config.toml
encoder_norm = "layernorm"
encoder_head_dim = 16
encoder_fused_qkv = true
decoder_layers = 6
decoder_norm_position = "pre"
decoder_head_dim = 64
optimizer = "adamw"
Rows from block 9 of the audio encoder of a small audio captioner, named by matrix and row number. Rows with one number belong to one neuron. Each number is 128 + 24 x the weight over its row's rms, rounded and kept within 0 to 255. All counts start at 0. Numbers have three digits each.
Before each neuron's rows are labels from the 100 clips, of 14976, where the neuron reaches its largest size: "responds to" is what is common among them; "loudest" is the band of the loudest frequency at the time of the peak. Only what is clearly more common there than usual is listed. The data: struck, bounced, scraped and rolled objects made by modal synthesis.
# gate: first MLP gate (encoder.blocks.9.ff1.gate.weight, 336x128), inputs 0-127
# fc1: first MLP up (encoder.blocks.9.ff1.fc1.weight, 336x128), inputs 0-127
# fc2: first MLP down (encoder.blocks.9.ff1.fc2.weight, 128x336, transposed), outputs 0-127

responds to: thin (high-pass); white noise
loudest: 4000 to 8000 Hz
gate.315:141137111087130137155117152121126109133101089119136125127081116125138118119168136133140098110122112070109152106142121126104150159108122192168095122146110144101131124172105108119109158115109115163113099137152142143154163166144143164115132112100122120085126121134096146097131159143118146167082182127146090141145145163069133172171122088122152140147133115142129155110101099113118145154115
fc1.315:153111128128163116140129120103087103154119147119125120110132146131114131139142140081102074176131148155130139124126099118138180161128129159164091164134094149089126153167113182143136194152082123160118092132112150186141135116150142146102131126118103148112092084133114154111119108157137111123113132125149117103115130149114110171116108121121127142123106094111158163100093086095111138142128
fc2.315:162114107128151099150089191138120143142140134167090117086126144155142110140140146109140121153097092118147147117172163136063138179134129126152124111151132157095145160120135133114077108146086117125140071112110152152109164093131146165130108119144138129120083156123125142165138115142130145142126154143137132116126111109113094140146119084116138135150112138077146141146114117096075121155163

responds to: thin (high-pass); clamped rod
loudest: 4000 to 8000 Hz
gate.264:164105097085125088108148082132126157144157114142139114126085145139086124143127092154145132130143113103132157109170151113144088129156151152131113138094130140136178130159143125132152100145100144126198132109137137147127125107127129131104120114133116123118095154148157122166110098106113109120133129171126153106115144103103105149151151148119184132145065132080150116158096089122072148132134
fc1.264:168116078110115109139104137153149129149149158119109112144102145112122145102091112095127139091122093176149138102113143088091138123128152144124139109148108147109158114152113155128115102139118104053129042124086127128123126141136119100121127180150140115114121137156125151107117153111106154122122137128130078147150073118116122164141120098169109124133128118143132148090120172126113139135177
fc2.264:164128142114130168145096078106141102118133165113124136142139135115086088127091132112148131104162123121131129159129102173126125135164192135131171141109135143139169101147114150116137165113110111129168071125102131123163147101143135154160121048124126121115115125155137111125148104143119109114167152094125092104114107090128120126127096108136094132152109091142145149140139153149155127074140

responds to: striker: soft; bouncing
loudest: 500 to 1000 Hz
gate.75:129142169167131134108123122064120125147106110145130100096147134070155119137137155113118114160132126152110120106128078160115155144135132135165106120135112094139087149148072144104131181127135126102142107121157143124101139137151099111164093132152146158135144148154107139110139145109141122140137131140113117166168117130128163116155093163104170174151187089109108092113088112142122143110107
fc1.75:112156159136101168159104104126092128133099107145168107158121157142155125162100159118137094158137138117141136121140143155138124118145118147147147105127149110173131111143110107140117157126135120171108155109154092170088131153098087156172112138069095162174110145150123124153119114098122148114106135135146161123134138103127171112124139110102096082166115144113148102143184133154133119083107
fc2.75:131107068119147134119132138127104111162151155117138106146096171151120121141132133081130163128158150132092139102148123090136093108103126153114126119148105152120135083129111131109132115094125102140153114136146160144144110118140115151114070104157099122110150143149099142156113134130134192141055132167093134125147131134113135152145095134101112170173116147177129139137113154190126110095119

responds to: thin (high-pass); membrane
loudest: 500 to 1000 Hz
gate.277:134117098150113088142093144103126123132105110111147116145132133153141139109142101160101111116142189154184108097132122106128121133120127123124130137168062152101113138199191115143166099155111122122108175122147127097127130139163158144118114182121137127074125129132141152100135112100116146136134118095121112144102117132107112115126138131124101156178109138151131158140098103154177133140095
fc1.277:074141157153078119142160098109098119141117126163118118106102157127164149099171129151115155140122095095095124132164155131086104131141163137125137149161145110159143125132122149110125134106152106169132146094147123104112170170127160116183116132148173093162180106126100135128134123161109169134133127114140099166155128140105158106129155166128130121119172099108132095113115136136133109114100
fc2.277:181092155136127161149141141123135141134127080140112139073132139142146120157165182111148130131098115126156146146094142141134134131117124149123113095073118098152109161154173176140127111136089104105101089135080135154128102129112095142116138091121106120134117096140161097124078137117106095122133107138119113109116164150139101158107122144143128117107101165118110169147084123096164125151153

responds to: striker: soft; bouncing; small
loudest: 500 to 1000 Hz
gate.129:122170096142122108158109122124158130132184135170152081123173162144122119112148107151148151119132147111109126165136105090122117135085101153143100153125102138136164101099077110114134158126100148116105146137129133156132165168113122163080163166082110114087103122111166088112132113096115120097145103133132157129103094121128150110130133126093134090146162139120150117141112083149104137145120
fc1.129:131162109125118117145096124165139135127134121110134135151186112177173081108149106134095116102151151121108139140157159173123067131118153126190167116097145115159121141121099112126141159121133112182126149139134130118114155127095146147152101140128138093148098118118106166114137071138128178084129111108138135115142135118126123143116114140048123141088133134112139115135153109147110144144120
fc2.129:209088138112118133101132160112122089094138148120163090113160127076134106151104155101153103140118097080161118108150104139085176189126115161164100126091086095090110119145149125146151143121133126137148156139121116134179144132154131127129143138075163128146132128158117136125118140149150101146133131112155135121124130140124126142143133104113153172178121143153132112150103135121123138142125

responds to: striker: soft; small; reverberation; text has "room"
loudest: 500 to 1000 Hz
gate.263:140137159093148108127147151097104124127127117117124120163196106142081131166188092177119117142129128088142122139124138138136155089148142149163139152125142105126134123171146136128133123146103087178116173143175113117134109094136108111116152180146127114177108096125140110151107112120135134144130124114141135072164113069117114116128112094129132114144087112166129108109132112152140098127137
fc1.263:086121136117105076076147115110170135153156136109149115136132112117155122092153140133099145105178144112115127118175125111107107084121116158127109113121132100142162141105139140155073088134135119104090141128101150136115147076095137102138125113095166098160110123093126141070157150105124094108152153107167146138135099157135138101123102148099097150148109150160120155166109136123133128140142
fc2.263:131126126141103124124116067101166104108100114107094126147105078158148110125133130112142107084141117128149123113131135109145122118111155126128129129139139119093119136175112131150121162134127113130111193151169171107091097105147093116119195114099060131156126102082132102107161122154135128125168149142120128129150151100157166146127115118118074131144157124152119142133158167150152113109122

responds to: striker: soft; small; repeated hits
loudest: 500 to 1000 Hz
gate.279:104118114161109121132101135185201109139146107138169081084160116098153129148109125156131124099125087153126122164127092132107112097121102087084146138134095123138190120116172103137107105150147173096130141130175148093129135098094131089121119177126149124105130113111141108170133126100120151125121126154132126104100103134121132126121121123166098145130104129112154132138135136124144098153097
fc1.279:157072125118137138084157135109118078147111118127090109109152093109132119112103100101112147115162123155158123140115104170088133102107141140112113099129113160067119132140120111135137078117103096110205165154120122110169142156147117118164124126152143115104119116090095171122137108137132130134142101144131117103160126116114071129146128147134095127126087098150145125164146095120130103115111
fc2.279:094124139120154145141118123137101159118104140111161157096131148113125071095092139145095119120149158107103124131113144216113108087158114125123121122149156178103152173129100130150151137098118125130133142153106138123090171128131100141144146123121116100113120137115070152120112126082141140155101108093159134161147125118150119151142135136145165094161124093172149157144150101115117144165129

responds to: thin (high-pass); white noise
loudest: 4000 to 8000 Hz
gate.100:155127061124127133126110158119119103130140135114127114153113128150138131146136110155146084122115135110140100129170116140136139167149139191134124138141129138123131073153124144155179164131119090134128126155122132135127134131155184092149124096097068169146114109113145151142161149134153168126105168136135138102155105101093131178128126124122133131095141144088102141080132114095102137184111
fc1.100:125133145119148108148124122138128155164097093156117121125130099153133146104146116144127129132115121086088139110179143083164127143108144136104083145152088164129113145166176132156109119121098128161118095153131140130079148135164126156125126194161141108111126105141142126102080144131081104100134184134132085147116130154130117164129140118105132103104074129148125158136128112086094117111130
fc2.100:163074118148146145159128153132123137147099136141063151099112111157110110153149122072120119189123129098105145144089159153058155167125131110141130114095125141148155164114145143138089105143085148106117085122163157136142134125115130116123132144140144129113090146133123128125130095144120119128134135159150109122146098092129097088125117115124082155107112149137168152127075154143152117130135

responds to: striker: soft; membrane; bouncing
loudest: 500 to 1000 Hz
gate.275:147138140130119141150137135133101091140104089142129125104134126116158168175185145147123154146114156110140133129166137159176100149120163144121143130114104137118142151114077125126111134131120139120151121074164094138142120126101115120125147142052119097130102114077103118165168135089135135124116107129099143109117157150123162103132096138190171161157111131134094128144141097127137127139176
fc1.275:135136148131151159092145162142076140130117123094112141114110145118157101105130154155118149163095155152128141134134095107126123143103052106148154125133116134114114175142109137149142178107152128066128117132118116108131137117119121131150078162142164098127097127081108109127120148113123107160160172123082089146109090131143125151141154141156165122107159117110110100073134142161112128128131
fc2.275:146125120130124167124105121109083123125122135110060144136134176135128104150169133141138138078100138168157141137149137143147091101135183164075156108136099180114155131116160145106144144153126102161164096135105136143118127115110144159099121087165153122110134118142096088109140086158133159123117122114127122098099101145118122126131131146174158130167115133139123155123101175139138105101123

responds to: thin (high-pass); white noise
loudest: 4000 to 8000 Hz
gate.91:127130124096130125140090105116130137140115097122129116136085170127133103120086134116139108132151082125158139116133137132100141176128098184157132137111082119141156130127099133139105118141115101131124136161132129171137174124126148121107115098120150183112105103162099156115121115108111113122117173139133136111128124146100104166185120092092145167116157081109204123123092136078131144125117
fc1.91:125167147119107138088142096165164128067130144120118123133125141112102128111084144157143144141097071139109115129091119092120127112130113090085167156116136113141095121109097117135091111112137139106137182122136099121137144072142124110132150129138138128140147112140138123150136118164111127128130117139119122149128154185162144056135135122138128080121183111090165094127168131144100142096134
fc2.91:102110165138114158119158088123102140123120100125148141168100128090161164078093130163097168133151132142142102114095121103159096099160125116114139133133149112150080109103106101113135135119138140180141190135163124122108116146129127088127150115149111114140156130149095175143130154134119124131130097125117148174144106119119130120136137175126118128122186099155088088130175153159146135128116

responds to: thin (high-pass); one hit
loudest: 4000 to 8000 Hz
gate.198:129099083078123097153120121091098133181097131117095131120142150152163108123152145100120131115149157120153133132124141145124095153111172180139115121093118175132164119118101136121148101140142094174162156119113131154091136111137131128124124132141125151088137129157148130087111117144074127097111104148153155108115066092146096180137119120135116165115149153103110157141093123102141121126137
fc1.198:097104167117121086107126117103142158155162144156127094098095133104144126108125115155139168096146114146129127100177145114115129112131125117102124136156136086168122121150120098121118127111136129112113092136132141112087144103109153096120102107130137118153124155088113142139123195100109148151131183117145127152135096128069123144156128113136173178177136136165118099123109128142144164124067
fc2.198:122141154157143139143119126128077148104113135147117130133128165173098128132149158088123071172086092105130129139114089129080162124117117154122102112116125174143168168104151146103134143129098131134133077130115133146143122113079162164135094129149148126125119103160141122124158094166178146153163131112146108145133113140150127122098100136112144130143108101108145142136122139084161126067112

responds to: striker: soft; small; bouncing
loudest: 500 to 1000 Hz
gate.47:107113094136173148130140164134148099145126133154176155138115159082173163133158087080125098081123127095118133120084164140138150122131143122175110144114167135142133166117130116106165163131156145118150157131131093149130130119161137132141148132092145084104111137148109094151140108153111139153173096070121080130158131122134104131120135146161150088154128099161124133131108129113123133102131
fc1.47:120127118123163097078139122121128097157123120100132160127134071108137201133116118110081092121118130141157124132091074112129157151119139164130155103144168089146119120144160148149109155164129105191094141134123136128105156084134137132124101106102149136113153137103168134137095135094104139133145148144121144141112140131133126130135118119113160104107099071129115139164150165134174153108108
fc2.47:115171183140096128119124142072098108117122140128091127121144121155192144125128147144131090138126100124098118159141141115115176085119146108128095103143131135107127078157115148121128136113133112100118091130123141110094128122165123124145147156117149159107126088128119187118179155138111073141137148144142077120128127111141129119117128081109174143090142108148144167087122138142154099145119

responds to: thin (high-pass); text has "noise"; rubber-like damping
loudest: 4000 to 8000 Hz
gate.89:135161156133095117134075135133105141138177118152120083091162114157111062107117137151106112122102128084132133165162098112069141123123153139123121141137104118155105168172112157162120175139132127126142139118136159122133137132153106162151130102158128112141117148143098110084096121160127105168151147114124175138128147091086118146131111121151113150134130168080130125132095148133157109127111
fc1.89:119139137124154139116159129161101151100078163132131152126152119135120144153190127116132112136126150147112146133105161142149136127115113117136127097123135113120127160128172089146174117173130148104138189112125148148136112129105090146125094158091154116104136123094143075142119092120120126146150102151085126128087158151150118105123130134129128076147097098129109129125146050136098183140140
fc2.89:145104129093140117108148149167107158137156164120175120154137080111144198121108086142115147154134122128155123090146161093131104163186103112118161131138128151117109126133148091159116119101125121142139128117100112160125109132125150101094103162151156113152118124094135151181110141106124142103091121145135127143096120139070126131154131155133157130129122126103118128124110092106098136200129

responds to: striker: soft; medium; bouncing
loudest: 250 to 500 Hz
gate.150:178098115110149100155099153109099081084098137131117115147124066133144104121172114072113096169124142126113144117107153126137173152108166135198124121136125139095130154095132137138144086162136100162149142149141138140125131105118100100133146136125153131119115154131128127175173135131099132131137137132130158094140178104133106136149157145123148144126139090104103076151127158107136125132130
fc1.150:140174198168107186167105094142107163132141145177157112142097153143122151111139155144124121140094103101128150103135130120169097078143130141155128128098101093158101139149130099115123127157095122135077153125162133118117113097138116146113163111102107117150105107140170148150139141153148156122138156159122132120160161133118103101108117124114129154119105145103128111101151109150161147137087
fc2.150:102138108106106147120114143146136134127138144142180103148139126141152141080094123113166161161080144110132136124111197138137115113147107115097172096164121092103131094132113123103137058141138113130142128137101116146137130162110141154102119137098155151149150141114145123145153125131128163067078148101117154154148151113089133126132139118078097114117154115166154120094129159128125131120083